A small class-conditioned image diffusion model, trained from scratch.
Model: 15.3M parameters, 32-pixel images, arch dit, norm rmsnorm, activation star_relu, patch size [4, 4], layers 14, width 256.
Training: muon at rate 0.0068, 7400 steps, batches of 128.
Rows from block 3, named by matrix and row number. Each number is 128 + 24 x the weight over its row's rms, rounded and kept within 0 to 255. All counts start at 0. After the name is the row's rms in percent of the matrix's.
# ada: adaLN modulation (shift, scale and gate of each sublayer stacked) (model.blocks.3.ada.weight, 1536x192), inputs 0-63
ada.1306 075 [186 141 132 140 101 118 103 147 103 165  93 125  99  95 102  92 120 128 191 117 127 101 145 104 156 159 174 122 134 121 121  95 127 112 143 108 132 101 115 131 128 114 155 144 124 106 142 182 117 112 117 124 110 139 118 104 113 128 112 120 109 168 169 151]
ada.1307 073 [124 110 125  92  98  95 142  79 130 158 155 112 133 127 129 125 141 131 115 114 115 127 100 170 125 140 102 152 134 150 108 151 129 180  92  90 118 104  80 155  92 122 175 159 120 123 108 148 121 144 153 123 110  79 125 143 125 131 103 111  93 121 148 121]
ada.1308 073 [106  85 119 113 104 159 147 109 149 121 159 126 115 152 116 113 138 119 143 103 125 143 139 113 145 152 121 100 118 115 132 136 126 168 130  83 148  99 118 134 106  84 137  90 108 145 134 140 136 112 142 163 108 169 109 129 122 123 188 187 186 135  94 123]
ada.1309 074 [175 113 162 126 119 116 107 159 137 150 149 123 128 161 127  85 124 128 125 123 146 111 155 146 116 143 118 120 113 152 122 139 180 127 103 138 108 117 149 114 141 143 129 133 164 150 136 144  87 141 156 147  89 105 119 112 140 156 152 194 155 118 139 115]
ada.1310 069 [138 125 146 125 127 162 138 119 129 135 135 144 147 120 108 151 108 170 117 139 151 112 115 155 172 148 148  77 147 141 123 132 113 132 115 117 143 142 125  85 114  93 102 148 124 134 138 145 142 163 124 118 120 113 113 171 110 143 142  86 163 138 131 142]
ada.1311 073 [178 106 138 143 102 134 120 131 135 120 138 124 119 121 137 145 121 134 101  89 154 130 114 114 134 149 107 163 120 133 121 146 143 114 118  92 129 101 138 101 113 123  90 158  97 104 132  98 173 133 141 137 149 133 115 123 125  91 121 143 143 129 132  99]
ada.1312 109 [155  93 152 130 123 117 125 109 142 129 159 149 100  94 123  97 124 135 122  96 153 159 157 148  96 129 150 110 119 170 100 121  98 120 141 109  97  93 139 134 122 121 101 124 113 125 117 111  97 140 149 122 125 152 115 136 114 138 159 128 191 140 143 108]
ada.1313 072 [ 77 130 123 136 132 138 118 124  94 135 110 137 133 103 150 166 106 130 165 140 114 160 135 163 104 128 135 152 115 114 167 118 100 148 104 130 140 148 107 133 161 163 101 137  99 115  85 123 137 144 116 105 128 115 134 137 107 147 114 144  63 146 103 155]
ada.1314 082 [211 138 158 134 123 100 141 112 118 150 156 176 126  88 121 109 102 136 116  96 129 124 176 130 111 121 126 118 139 138 168 157 147 156 151 127 118  74 151 106 126 128 112 126 146 124  76 110 155 131 119 179 161 150 168 136 150 158 127 124 176 136 133 127]
ada.1315 079 [154 162  85 153 159 107 134 133 121 133 136  90 158 128 139 141 137 185 150  99 134 148 165 102 134 117 136 118 111 103 103 154 154  94 143 151 127 143 167 106 133 151 110 116 119 163 162 110 126 119 105 136 111 150 120 115 122 148 125 107 170 142 186 129]
ada.1316 064 [121 187 111  87 118 134 134 145 126 130 121 133 139 118 140 130 111  90 116 116 144 121 143 126 110 117 124 142 127 159 128 124  96 111 151 168 100 144  90 136 132 157 103 135 131 129 145 104 121 105 111 158 153 126 164 107 117 166 144  95 164 118 112 123]
ada.1317 070 [158 153 142 137 151 112 119  95 103 139 136 159 145 142 137 112 157 106 127  98 144 119 147 151 119 149 165 123 125 133 129 148 160 122 108 129 148 128 133 127 129 145 138 120 141 106 115 132 164 140 104 137 136 126 104 104 136 135 141 140 180 124 140 146]
ada.1318 078 [137  36 118 105 136  97 135  89 159  90 109 136 116 153 111  84 146 128 134 166 133 157  89 143 107 145 134 155 110 112 122 107 157 142 101 160 102  83 102  99 128 107 112 130 128 131 129 129 157 156 141 105 172 139 145 135 139 144 106 133 151 130 109 104]
ada.1319 068 [175 146 146 138 167 127 137 138 145 153 109 117 127 176 113 141 109 134 115 128 161 113 117 138 152 118  94 153 118 109 144 138 146 147 121 129 150 105 127 131 124 171 148 152 122 129 134 170 148 126 136 123 122  94 128 147 176 139 116  95 126 143 137 162]
ada.1320 067 [144  96 116 110 143 115 150 157 126  94 114 191 120 115 136 106 159 119 151 112 133 114 147 147 116 141 174 131 143 107 108 122 138  99 142 169 108 119 119 166 135 121 174 126  81  86 152 162 106 112 138 129 150 132 149 142 139 116 115 155 121 141 151 126]
ada.1321 083 [ 79 146 115 139 116 139 110 159 167 109 139  99 128 139 128 173  79 123 125 126 144 123 159 131  75 111 111 122 118 125 151 137 126 136 166 121 143  93 128 128 105 117 115 106 139 138 150 106 133 128  90  86 131 133 148 148 112 130 131  98 125 181 138 121]
ada.1322 071 [ 92 154 106 111 117 128 142 105 125 108 158 137 168 127 139 104 116 123 111  73 142  93  92  97 134 134 133 151 122 151 124 103 119 114 163 138 150  93 117 129 121 164 174 146 137  91 143 151 109 121 149 126 152 149 108 148  75 141 171  79 104 124 129 148]
ada.1323 087 [ 94 127 118 113 148  82 132 136 107  90 174 183 141 126 140 168 181  90 128 174 153 130 149 137 140 118 120 148 111 146 137 103  85 124 195 155 112 111  98 157  72 152 128 130 133 100 142 142 114 128 120 140  90 153 122 128 137 143 125  96  26 104 100 121]
ada.1324 071 [149 117 128 186 137 107 120  82 137 133 122  95 158 143 154 156 109  94 116  75 125 140 101 108  94 180  76 117 124 123 114 138 119 122 126 139 171 127 101 150 134 157 129 136 121 138 137 124 144 143  94 105  99 122  67 128 149 137 136  99 143 184 106 121]
ada.1325 065 [172 115 167 113 131 141 127 107 168 161 110 102 129 124 106 142 178 167  90  85 137 117 140 100 117 132 112 149 120 163 122 101 136 132 111 139 128 128 138 108 150 128 133 122 130 184 141 120 133  85 158 115 187  85  96 110 115 164 150 110 151 124  97 128]
ada.1326 071 [138 144 120 115 133 107 105 152 142 144 145 148 141 126 128 134 102 122 112 150 110 153  87 123 120 126 135 102 155 128 107 121 116 125 123 114 126 110 120 119 171 129 115 151 139 133 114 182 147  90 191  93 112 156 132 144 119  97 138  93 102 116 124 104]
ada.1327 092 [110 146 128 110 155 163 110 200 111 116 129 151  95 148 124 155 172 126 109 160 143 130  99  94 155  92 184 130 123 132 107 131 128 154 112 113 125 136 108 129 153  97 114 109  97  90 135 147  88 146 140 111 106 141 111 121 126 130 139  76 114 184 120 136]
ada.1328 067 [ 65 161 110 122 143 144 104  91 128 129 137 109 154 125  77 145 123 123  83 108  92 100 110 126 123 117 157  83 101 136  93 113 152 136 163 154 106 170 124 107 109  97 115 120 140 125 134 130 134 168 139 148 105 104 132 127 131 130  86 135  70 137 114 136]
ada.1329 080 [195 101 138 157 146 119  93 124 140 139 119 121  86 167 131 126 127 125  83 128 146 146 152 117 131 110 149 153 145 107 145  98 100 148 154 155 154 107 136 152  99 129 126 123 145 159 117 146  85 126 126 142 121  99 122 119 120 117 123 101 197 118  95 103]
ada.1330 082 [107 101 111 140 100 114 138 113 155 102 117 122 109 124 152 221 135 141 143 167 123 163 115 128 161 145 118 132 110 139 124 111 105 131  85 132 144 132 136 134 111  94 111 153 134  99 135 110  95 119 119 125 108 113 172 111 128 109 126 131  75 120 125 113]
ada.1331 066 [184 162 119 127 143 166 107 123 133 141 138 150 134 107 114 106 106 136 114 157 135 103 102 127 123  92 142 129 122 128 106 143 118 114 113 149 100 141 144 119 111 152 128 144 141  90 123 145 150 130 118 101 159 110 173 128 101 136 121  81 139 185 134 132]
ada.1332 097 [122 144  86 114 135 161 128 140 133 118 122 122 130 101 137 232 119 116  87 179 125 136  98 133 119 130 125  86 122 141 156 158  97 123 147  97 101 183 106 148 105 108 144 108 147 141 143 114 162 126 134 107 101 118 121 149 127  79 119 141 118  98 132 115]
ada.1333 063 [154 108 136 141 143 182 157 131 131 111 153 132 139 137 168 128 111 115 194 160 131 155 124 125 129 110 132 174 129 148 141  91 129 155 131 110 130 133 141 104 126 103 103 120 132 114 103 119 130 106 161 110 112 128 141 121 138 104 114 137 145 115 116 127]
ada.1334 079 [ 40 129 128  98 151 130 150 142  85 129 154 144  85 109 122 178 161 109 154 143 168 133 107 123 136 122 105 133 127 104  98 145 109 108 121 140  98 156 105 116 115  84 171 108 168 128  90 128 104 124 101 123  97 176 164 123 155  95 124 113 109 123 117 163]
ada.1335 079 [ 91 156 120 120 128  95 106 147 123 129 107 109 107 117 138 159 116 131 151  98 152 130 162 149 138  99 115 148 101 126 135 152  87 132 103 109 126 114 135 101  91 145 113 123 152 164 153 123 159 142 125 105  96 116 162 144 104 136 157 123  53 164 175 147]
ada.1336 087 [121 114 123 117 163 114 137 152 103 111  96 143 172 132 125 163 122 118 140 102 106 101 156 114 141 158 144 117 100 111 139 121 148  99 152 153 104 173 183 115 130  98 136 127 122 115 166 161 111 115 129 148 137 111 127 112 139 127 106 152  69 126 155 115]
ada.1337 075 [145 133 141 129 124 109 117 104 120 107 145 154 122 156 135 119 136 146 111  88 115 181 118 147 105 101 148 121 136 128 136 144 118 137 163 145  97  97 133 148 137 131 122  99 120 107 109 144 133 101 130 124 131 126 143 121 129 126 159 136 190 110 151 125]
ada.1338 066 [121  76 132 108 115 135 121 139 133 118 112  93  96 139 122 137 166 150 139 136 144 147 129 104 121 123 131 162 140 145 107 102 127 154 155 133 125 153 128 165 134 125 108 136 119 152  80 106 159 125 138 111 135 135 120 130 117 147 115 128  43 137 132  98]
ada.1339 092 [165  99 141 137 133 120  98 114 123 159 151 105 139 160 154 144 137 106 142 146 140 121 146 145 152 135 122 161 144 117 100 140  81 134 139 178 153 114 120 144 108 179 117 132 132 109 130 100 129 135 160 129 145 112 100 101 120 112  79 135 136  98 108 162]
ada.1340 072 [ 69 125 152 118 139 125 132 120 125 129 113 140 131 125 142 127 112 101 100 187 137 146  48 133 144 140 124  96 131  87 129 166 163 131 136  89 149 137 122 134 146 180 100 143 156 122 136 147 143 131 140  87 107 129 118 118  72 104 136 140 160 157 140 148]
ada.1341 081 [160 161 121  70 138 120 125 148 149 156 148 120 152 143 148 117 131 146 156 118 155 123 157 126 114 155 123 128 114 112 125 165 112 132 135 127 118 129 120 125 138 147 131 131 175 122 117  95 119 126 140 105 150 111 107 147 124  87  94 135  90 143 113 127]
ada.1342 092 [160 124 141 128 122 157 116 180 119 108 141 145  99 117 129 152 133 124 130 192 122 112 152 143 124 113 141 144 133 160 134 171 151 133 145 122 158 147 118 129 125 153 190 128 146 125 115 141 135 142 110 126 122 120 116 142 123 139 101 112  90 125 130 110]
ada.1343 078 [ 96 192 122 113 167 130 102 111 107 102  89 112 146 136 114 192 111 101 170 125 100  92 110 122 135 128 145 165 105  97 128 141 117 105 128 149 137 176 160 112 112 187 141 102 132 104 120 143 127 112 117 134 128 142 128 133 152 130 138  97  55 108  97 165]
ada.1344 106 [171 156 150 113 107  93 123 144 136 142 116  90 131 144 133 172 151 137 104 109 166 101 169 131 122 131 134 165 110 167 137 122 110 112 101 149 122 154 119 129 101 137 122 107 129 150 129 137 127 147 111 174 152 147 118 133 111 140 149 153 121 119 117 156]
ada.1345 098 [115 145 138 128 129 102 120 121 134 102 164 101 144 100 137  98 123 140 101 177 134 103 166 149 156 119 156  96 146 136 173 137 120 112 115 122 137 102 149 120 143 125 138 125 138 120 116 135 111 147 119 127 156 176 157 123 147  86  81 142  93 128 108 132]
ada.1346 111 [160 169  90 146 148 133 130  90 128 103 128 120 122 127 138 193 146 143 132 160 123 121 186 137 130  94 116 146 155 115 132 137 159 119 155 138 197 112 134 116 130 140 136 101 113 125 158 134 130 136 124 110 138  88 147 136 143 129 131 118  43 113 165 149]
ada.1347 101 [109 120 126 139 138 194 149  90  98 135 135 134 140 149 134 186 137 136 150 134 122 117 106 105 128 139 149 112 129 133 107 122 126 110 138 126 158 150 185 130 127 127 136 125 105 165 141 132 156 127 129 132 135 149 122 116 157 125 100 100 108 130 103 105]
ada.1348 098 [116 152 109 140 155 102 119 158 123  99 103 125 129 124 127 175 130 134 169 130 124 124 149 122  89 139 113 131 132 133 126 139 131 118 106 140  92 152 138 130 124 140 136 154 119 145 169 133 143 149  97  88 115  92 131 133 145 120 133 108 162 119 160 148]
ada.1349 095 [ 78 163  89 121 128 133 138 153 164 114  98 102 137 150  98 164 131 141 164 104  93 145 102 133 153 105 143 145 102 152 140 149  83 148 118 128 111 103 129 114 166 118 125 115 126  78 137 135 138 117 125 107 102  95 124 145 142 121 128 197 125 107 197 111]
ada.1350 096 [ 98 163 121 103 133 111 127 145 138 161 166  92 143 117 143  74  99 124  60 111 145 125 172 133 113 148 119 101 101 122 115 111 161 131 154 153 142 101 127 109 127 149 110 134 106 133 102 115 145 123 135 131 125 171 127 141 118 125 142 145 164 104 125 122]
ada.1351 078 [129 134 151  91 142 134 173  83 104 152 137  96 166  92 132  93  93 159 124 120 132 168 105 155 123 170 140 129 128 113 141 148 160 126  96  90 104 150 152 168 134 157 130 149 145 155 153 134 153 120 131 126 106 144 117 124  96 148  96 164 182 168 118 145]
ada.1352 089 [164 161  76 169 150  98 157 116 114 103 158 130 166 100 110 155 141 132  37 122 121 143 124 145 115 147 149 117 134 103 110  76 130 105 113 111 106 151 118 146 133 165 118 164 137 124 158 135 135 150  98 113  88 117  93 107 161 105 122 139 103 139 120 143]
ada.1353 072 [102 129  72 154 106 171 121 142 103 138 134 128 136 130 149 211 125 105 133 148 130 102 131 139 156 108 121 124 160 131 132  99 119 101 118 138 104 120 131 151 125 133 137 135  83 136 114 128 106  94 128 147 148 125 117 134 138 109 149 124  74  96 133 128]
ada.1354 082 [113 109 130  80 142 125 137 104 111 128  77 146  70 142 133 139 160 118 121 137 121 132 136 133 104 170 122 129 107 114 108 103  94 145 167 165 102 134 116 137 155 167 144 111 131 101 106 140 122 133 118 133  78 153 133 107 132 128 121 135 170 119 106 161]
ada.1355 076 [138 163 166 150 149 125 144 168 159 165 164 108 159 135 135 144 134 127 175 127 129 133 134 155 124 153 112 135 114 121  94 127 121 149 135 124 117 100 119 156 122 182 117 140 144  86 122 170 155 137 130 125 141 135 159 151 138 101 124 110  89 126 161 143]
ada.1356 195 [ 74 133 125 128 151 152 160 126 138 132  99 100 151 117 149  66 123 127 127 203 131 145  73 155 120  88 113 147 144  99 128 140 117 118 121 107  70 137 113 134 133 137 129 142 141 131 134 113 139 131 140 149 132 122 114 130 132 136 117 102 126 148 135 122]
ada.1357 061 [153 136 150 101 165 129 151 125 142 116 140 135 100 164 118 138 140 123 119 146 116 101 107 119 155  69 106 146 146 118 134 134 123 127 115  96 117 128 145 115 103 151 147  91 150 162 126 110 164 110 112 142 121 146 151  89 144 115 115 162 133 157 145 156]
ada.1358 056 [146 145 138  96 133 120 131 111 115 152  94 108 129 147 119 168 112 134 121  88 136  81 151 108 125 144 150 133 135 140  84 138 102 133 104 150 101 160 143 132 103 191 162 145 136 132 132 133 113 114 165 114  93 122 143 159  88 158 132  87  78 102  95 134]
ada.1359 079 [162 117 124 195 116 145 144 150 121 188 125 141 184 119 155 180 145 110  96 131 140 109 110 160  97 105 120 129 153 118 175 135 159  62  94 116 145 110 158 145 135 144 120 109 132 119 130 131 101 128 151 100 116 101 124 142 166  99 119 140 145 115 140 104]
ada.1360 081 [ 86 111 166 128 118  84 174 100 125 104 115 128 140 116 125 138 156 115 149 147 160  93 129 118 143 160 107 127 108 147  82 111 154 144 138 141  97 150 127 131 115 126 139 124 137 195 164 133 107 149 145 103 118 192 153 140 139 103 128 175 168 122 137 123]
ada.1361 068 [147 128 118 131 119 145 144 108 111 132 124 152 113 104  84  86 118 196 136  97 173 100 125 122 106  97 129 159 170 134 107 114 140  81 149 146 156 145 128 102 149 126 104 158  94  91  80 141 149 112 134 113 118 107 120 137 117 112 204 120  63 134 156 152]
ada.1362 089 [ 69 175 111 122 113 194  79 112 124 153 142 179 144 143 113  83 130 106 107 120  86 113 129 155 136 119 121 115 166 142 142 135 149 121 146 127 103 131 103 105 134 112 155 158 152  88 108 139 129 120 103 108 131  95 159 120 152 162 151 122 186 125  84 138]
ada.1363 074 [112 144 149 113 154 144 155 127 134 122 135 148 130 132 131  81 126 105 152 122 101 182  63 135 100 110 110 142 160 106 146 129 102 104 132  94 133 130 114 123 146  93 130 151 172 129 121 124 164 134 123 114 141 113 138 136  82 113 119 159 204 157 118 118]
ada.1364 083 [157 104  99 137 125  77 106 134 112 123 175  92 134 150 155 140 105 135  97 130 139 122 181 117 132 120 104 132 123 150 117 117 120 189 152 121 189 159 146 109 111 103 166 119 113 123 108 112 111 147 155 123 117 156 121 122 115 189 160 116 103 137 143 135]
ada.1365 068 [117 175 173 123 120 138 149 158 123 108 108 141 127 127 132 104 129 130 168 161 123 132  76 122 128 139 164 117 163 145 157 129 140 127 156 106 137 134 154 109 146 111 135  89 131 133 102 141 135 157 115 113 106 127 140 120 119 107 110 173 168 116 160 104]
ada.1366 074 [ 58 160 147 176 131 129 126 146 129 131  91 137 124 100 151 184 142 128 143 117 119  93 153 131 125 109 114 127 145 195 107 135 148 131 194 128  81 148 132 112 119 160 156 149  94 101 138 129 105 137 118  93 152 142 145 159 107 123 171 139  59 117 124 138]
ada.1367 074 [180 103 124 143 135 138 106 131 126 143 140 154 135 116 154  66 107 162 179 136  99  97  93 128 133 127 119 113 129 149 159 145 147 123 104 134 125 111 153 147 129 113 132 105 109 135 125 113 162 131 116 165 132 125 143 125 113 136 113 120 227 161 101 143]
ada.1368 071 [102 167 122 130 129  70 141 134 150 107 145 148  83 129 129 161  76 115 133 102 129  50 175 134 129 138 137 127 169 154  82 116 111 140 159 128 130 121 146 156 101 163 105 148 106 168 140 149 136 104 155 111 134 117 102 136 149 122 139 128  76 147 139 135]
ada.1369 078 [135 153 169  96 137 138 144 124 130 131 120 102 134 137 152 169 111 101  99 146 148 106 173 144 138 155 128 122 135 170 134 127 142 163 152 155 135 163 138 121 139 116 129 157 148  83 108 122 120 179 102 153 133 140 157 115 150 107  54 144 145 142  81 106]
ada.1370 080 [ 76 106 163 139  65 137 129  96 146 111 118 130 113 141 158 139 123 132 125  98 116 139 116 136 147 132 139 144  93 113 101 104 126 146 185 125 115 129 125 103 120 123 110 110 113 120 140 122  80 125  98 153  96 117 168 177 140 154 111 140  75 124 173 102]
ada.1371 079 [161 142 151 131 124  57 139 161 139 128  89 137 114 130 123 160 135 113 125 119 139  84 155 105 115  82 139 125 106 158 115 109 134 108 157 129 106 124 117 124 103 144  81 133 120 129 102 121 141 120 139 125 121 118 144 140 127 130 158 120  28 113 111 131]
ada.1372 081 [171 117 121 132  93 130 141 140 153 141 125 136  97 115 120 134 140  88 151 176 139 177 179  88 138 136 133 163 160 133 107 153 104 155 146 123 165 139  95 107 124 122 133 148 139 108 171 108 139 106 142 135 145  96 140 142 128 134 171  99  70 141 105 144]
ada.1373 090 [ 76  62 156 157  79 184 105 102 153 153 122 119 100 110 135 113  90 138 110 105 126 130 197 149  99 110 104 120 122 134 103 161 127 130 126 150 109 110 135 118 134 145 133 131 121 124 136 148 121 128 111 107 138 156 116 148 111 121 119 140  97 121 136 133]
ada.1374 078 [ 17  99 166 134 117 103 141 135 123 104 139 102  98 101  96 164 142 120 145 118 124 120 168 110 160 211 118 141 113 116 124 143 115 132 142 148 121 121 145 136 116 140 134 156 123 122 110 108 112 144 124 113 106 109 115 139 109 115 135 136  77 129 156 124]
ada.1375 071 [126 183  99 127 134  81 117 116 115 131 135 121 132 122 112  92 138 111 167 112 148 121  84 114 143 120 119 112 125 136 128 148 107  95 121  76 118 145 135  80 129 124 113 101 113 116 137 160 110 122 104 125 106 138 133 165 106 146 120 100 132 132 175 119]
ada.1376 077 [113 117 129 122 122  83 125 130 123 133 108 168 105  99 112 187 130 135 145 158 156 101 166 125 125 110 118 136  78 143 157 117 102 128 152 160 149 107 115 100 117 124 103 184 123 138 127 123 166 131 102 119 137 130 115 144 107 102 142  87  49 119 120 131]
ada.1377 144 [186 105 114 127 166 176 154 134 172 146  55  80 131 133 148 148 138 144 182 148 172 134 126 124 138 131 134 130 138 141 124 145 141  95 119 126 131 134 107 105 119 135 106 120 129 126 146 121 143 135 111 109 124 132 120 143 131  81 131 106  96 133 148 130]
ada.1378 095 [162 101 134 119 142 132 150 118 124 134 135 105 138 129 145 169 119 119 134 211 112 129 131 114 122 126 118 119 117 117 113 137 136 114 116 120 122 131 153 140 100 138  86 139  97 149 118 143 115 142 124 165 178 127 143 106 169 132 120 113  79 120 121 109]
ada.1379 089 [ 92 146 116 121  78 126 127 158 128 122  67 134 121 132 105 170  97 132  98 120 157 145 126 108 104 114 136 121 158 131 140 125 145  93 140 109 143 130  72 156  90 104 102 120 128  90 108 115 126 164 140 139  97 148 109 133 121 135 175 138 151 141 115 123]
ada.1380 077 [187 141 101 100 132 173 136 163 109 137 156 137 126 137 104  88 135 128 119 134 121 136 130 154 115 129 148 127 152 141 146 107 147 142 159 100 152 122 122 134 143 130 153 100 135 124 113 110 147 138 142 135 131 145  87 141 137 146  91 102 194 140 108 134]
ada.1381 082 [162 129 106 108 127  73  85 117 155 151  97 121 120 146 134  84 112 141 148 176 150 108 171 130 119 165 114 146 135 175 142 103 106 143 126  86 146 132 130 123 117 132 125 121 153 120 152 132 151  98  96 132  98 107 110 143 111 124 149 120 141 102 122  87]
ada.1382 074 [201 173 129 150 147 148 116 144 120 135 108 105 159 100 118 107 119  87 113 108 152 104 120 162 105 119 149 118 127 130 137 161 115 148 175 150 141 111 165 136 131  76 112 128 118  99 145 123  93 144 126 180 116 124 140 101 130 138 154 139 197 146 125 125]
ada.1383 076 [175 125  78 138 135 112 118 111 122 131 157 159 161 132 137 147 136 107 139 177 140 119  96 123 129 112 125 114  95 120 186 130 126 122 155 143 112  97 113 128 134 103 143 131  93 130 101 131 162 135  81 181  95 128 147 103 143 126 121 138 157 108 120 141]
ada.1384 102 [163 150 120 132 123 181 121 131 123 132 153 132 119 123 120  56 128 133 134 138 123 149 118 131 111 153 146 146 145 135 144 123 152 123 149 114 152 124 140 124 131 126 120 130 136 123 136 133 127 115 131 139 144 134 136 121 133 137 135 111 234 142 128 145]
ada.1385 068 [111 132 144 117 177 192 108  99 110 131 124 137 143 145 106  90 101 117 141 131 132 107 107 143  90 126 114 126 131 110 137 136 150 128 200 125 122 129 108 118 163  89 134 132  91 131 135 144 141 122 125 138 158 107 108 127 139 144 121  94 195 153 114  99]
ada.1386 091 [196 153 107 151  61 113 118 108 137 164 186 103 108 110 151 135 109 120 113 117 155  94 107 146 159 137  93 144 165 116 147 135 124 148 139 109 141 127 117 152 145 175 137  99 111 126 131 147 136 121 120 150 138 130 136 117 116 131 102 147 113 142 115  90]
ada.1387 088 [169  85  98 111 118 111 133 136 146  99 143 158 153  99 144 178  85 142 138 169 117  87 135 146 102 111 110 123 123 154 144 163 131 151 126 106 137  99 138 124 138 153 110 169 112 108 101 178 140 147 119 119  72  94 145 146 125  97 137 107  82 157 155 143]
ada.1388 072 [ 92 113 134 163 140  68 106 121 143 113 101 143  90  88 119 142 138 133 145 153 105  91 186 141 138 152 131 120 146 153 129 115  95 151 118 144 149 140 109 141 111 147 141 127  71 135 130 113 110 116 111 127 116 145 125 143 131 138 130 122 102 131 141 142]
ada.1389 081 [122 125 132 114 151 127 112 118 126 132 169 155 141  99 116 150 106  97  85 160 123 183 134 129 132 119 168 128 131 154 156 103  92 141 135 113 116 102 145 111 118  93 128 127 117 116 116 143 141 135 107 140 140 111 150 138 128 119 129  90  66 120 116 147]
ada.1390 073 [ 45 129 137 102 116 118 131 129 116 125 121 138 158 139 133 147 123 127 115 109 111 103 139  92 132 121 132 135 104 117 106 101 125 137 118 124 139 164 133 111 107 164 123  99 143  94 104 116 157 146 148 149 149 118 134 132 147 122 123 127  29 119  96 112]
ada.1391 104 [137 158 119 159 126 179 125 114 155 157 131 128  85 123 122 165 124  93 149 158 133 100 145 150 119  94 122 149 145 153 123 120 143 119 176 139  81 125 116 104 131 149 143 102 145 140 137 166 110 122  79 159 186  86  87 122 148 138 104 159 124 142 123 153]
ada.1392 098 [119 196  77 131 102 158 102 172 114 152 140 126 124 124 135 125 123 110 141  93 134 125 167 151 132 104 128 145 168 117 142 125 124 133 108 133 152 136 134 185 128 145 141 136 149 145 130 143 110 133 120 132 118 149 121 138 124 147 116 134 109 115 145 157]
ada.1393 084 [ 94 117 161 140 112  60 131 117 146 123  97 111 105 114 139 102 146 108 123 113 137 176 128 141 115 129 144 110 122 152 129 139 128  86 143  98 142  99 140 129 114 127 105 112 142 140 146 102 125 126 175 153 151 112 147 123 134 109  93 111  76 128 132  89]
ada.1394 095 [119 109 144 160 171 128 138  89 103 127 100 118 137 138 122 149 157 124 113  63 105 135 142 109 129 122 109 144 110 137  92 114 134 150 106 145 106 141 132 139 123 149 166 136 124 121 137 125 124  87 117 127 135 111 128 133 135 158 138 102  74 106 122 160]
ada.1395 092 [171 105 131 114 134 120 125 104 161 157 159 149 142 117 149 122 140 164 153 101 115 149  83 102 110 107 125 164 120 120 171 152 125 102 121 123 176 144 128 116  88 123 144 115 137 119 141  95 127 104  75 138 153 135 138 144 163 150  98 143 115 129 127 132]
ada.1396 095 [126  96 127 141 122  96 118 128 117 134  96 129 148 121 121 130 143 160 107 149 148  88  93  87 139 167 124 151 113 110 112 123 135  90 168 144 125 116  97 146 142 124 130 114 139 113 118 137 122 117  78 145  80 133 143 139 105 122 169 104 115 107 152 106]
ada.1397 084 [132 134 145 125 124 125 102 118 135 107 102 176 127 149 144  73 154 183 162  56 129 100 134 138 123 121  98 118 140 118 111 137 122 111 122 119 111 132 125 148 140 135 138 101 163 133 139  84 134 118 130 141  90 120 114 118 101 152 154 120 128 143 128 137]
ada.1398 089 [128 140 145 152 135  99 123  54 127 114 150 147 154 124 120 111 105 130 113 170 155 108 131 107 125 113 126  99 148 130 143 112 127 144 161  68 135 110 116 126 122  94 123 122 147 123 147 122 110 132 121 132 125 113 157 129 145 132 104  98  51 101 118 116]
ada.1399 087 [115 110 126 103 162 148 122 159 138 110 145  84 134 132 121  86 139 169 170  56 110 136 143  93 138  95 126  91 139 134 105 134 123 125  93 153 108 122 133 101 136 151 151 138 167 109 119 139 136 144 154 147  86  91 139 121 152 132 125 109 129 109 154 127]
ada.1400 095 [188 164 111 116 122 189 166 117  90 163  92  86 171 147 132 142 131 133 184 150 118 161 135 134 124 131 125 133 156 122 140 144 112 151  48 149 140 136 120 141 138 136 135 127 126 139 125 183 119 116 128 161 195 139 119 107 133 152 110  99 142 133  97 138]
ada.1401 115 [ 63 155 153 126 118  72 123 128 108 114 108 127 125 133 121 175 116 138 145 116 135 112 161 140 138 131 136 126 113 147 124 128 102 152 142 144 128 133 126 122 126 163 120 126 108 146 125 127 138 129 127 128  97 120 132 132 133 164 117 138   8 121 145 123]
ada.1402 086 [157 104 120 136 121 160 102 119 120 160 178 133 133 126 140  86 107 133  85  97 134 145  89 125 143 131 133 127 130 111 149 113 146 133 140 117 136 122 108 101 126  97 124 102 107 123 132 133 112 110 127 126 150 115 121 136  91 135 108  97 232 140 127 137]
ada.1403 082 [ 88 140 124 122 145 134 127 129 136 100 123 161 153 130 131 103 156 128 136 166 112 162 143 143 171 131 119 109  83 144 141 142 105 110 132 144  77  99  84 108 113 112  96 144 160 117 124 149 100 118  79 152 131 113 123 113 139 105 146 147 189 123 141 137]
ada.1404 077 [140 136 163 123 133  95 177 101 123 133 142 142 169 169 120 148  99 139 146 108 157  99  81 119 141 150 129 113 115 133 142 102 120  55 151 103 151 140 146 116 150 149 126 141 156 105 116 168 133 144 143 118 100 111 159 136 108 118 151 142 138 130 142 101]
ada.1405 074 [ 91 116 127 137 126 102 144 129 115 137  93 126 133 111 165 193 121 138 146 146 132 100 140 116 134 147 128 137 139 159 146 167 131 133 122 141 115 132 142 112 110 110 154 144 122 158  94 143 121 102 135 159 131 123 117 124 104  74 130 140  32 137 126 130]
ada.1406 056 [ 75 135 117 148 106 135 128 146 113 137 154 148 102 114 137 132  93  99  94 128 110 143 122 147 147 112 150 146 111 172 119 144 107 112 175  99 146 145 128 116 154 114 123 122 154 159  98 157 150 126  96 131 138  86 133  89 126 129 134 134 133 145 117 169]
ada.1407 071 [ 91 118 156 126  71  89 173 125 109 155 113 118 126 121  84 188 116 180 161 122 147 138  92 101 131  81 147 125 130 120 133 103 120 102 105 161 106 149 120 146 105  88 141 112 143 105 138 131 126 108 123 109  86 153 126 135 117 149 145 171 120 123 108 154]
ada.1408 101 [136 135 158 131 169 106 139 140 110  76 126 126 144 140 126 110 133 145 102 130 135 134 136  74 104 146 100 136  96 132 116 142 129 160 230 119 109 118  96 113  98 125 157 154 123 141 139 109 107 142 103 143 170 117 133 107 173 105 118 109 110 145 154 120]
ada.1409 086 [117  65 109  95 173 129 129 139 128 133 132 138 161 124 154 122 138 120 139 136 135 176 175 128 162 117 107 146 109 172 145 125 139 141 192 126 185 154 118 102 138 101 133 138 197 128  97 128 148 118 131 141 126 133 100 141 177 130  85 162 151 161 110 114]
ada.1410 094 [119 160 107 123 143 126  95 108 158 128 133 179 155 127 112  74 127 114 148 167 115 137 136 136 122 102 163 118 119 123 129  96 129 122 109 122 110 169 119 107 133 134 126 123 139 108  98 112 131 136 123 120 199 122 144 162  93 123 161 129  99 103 116  99]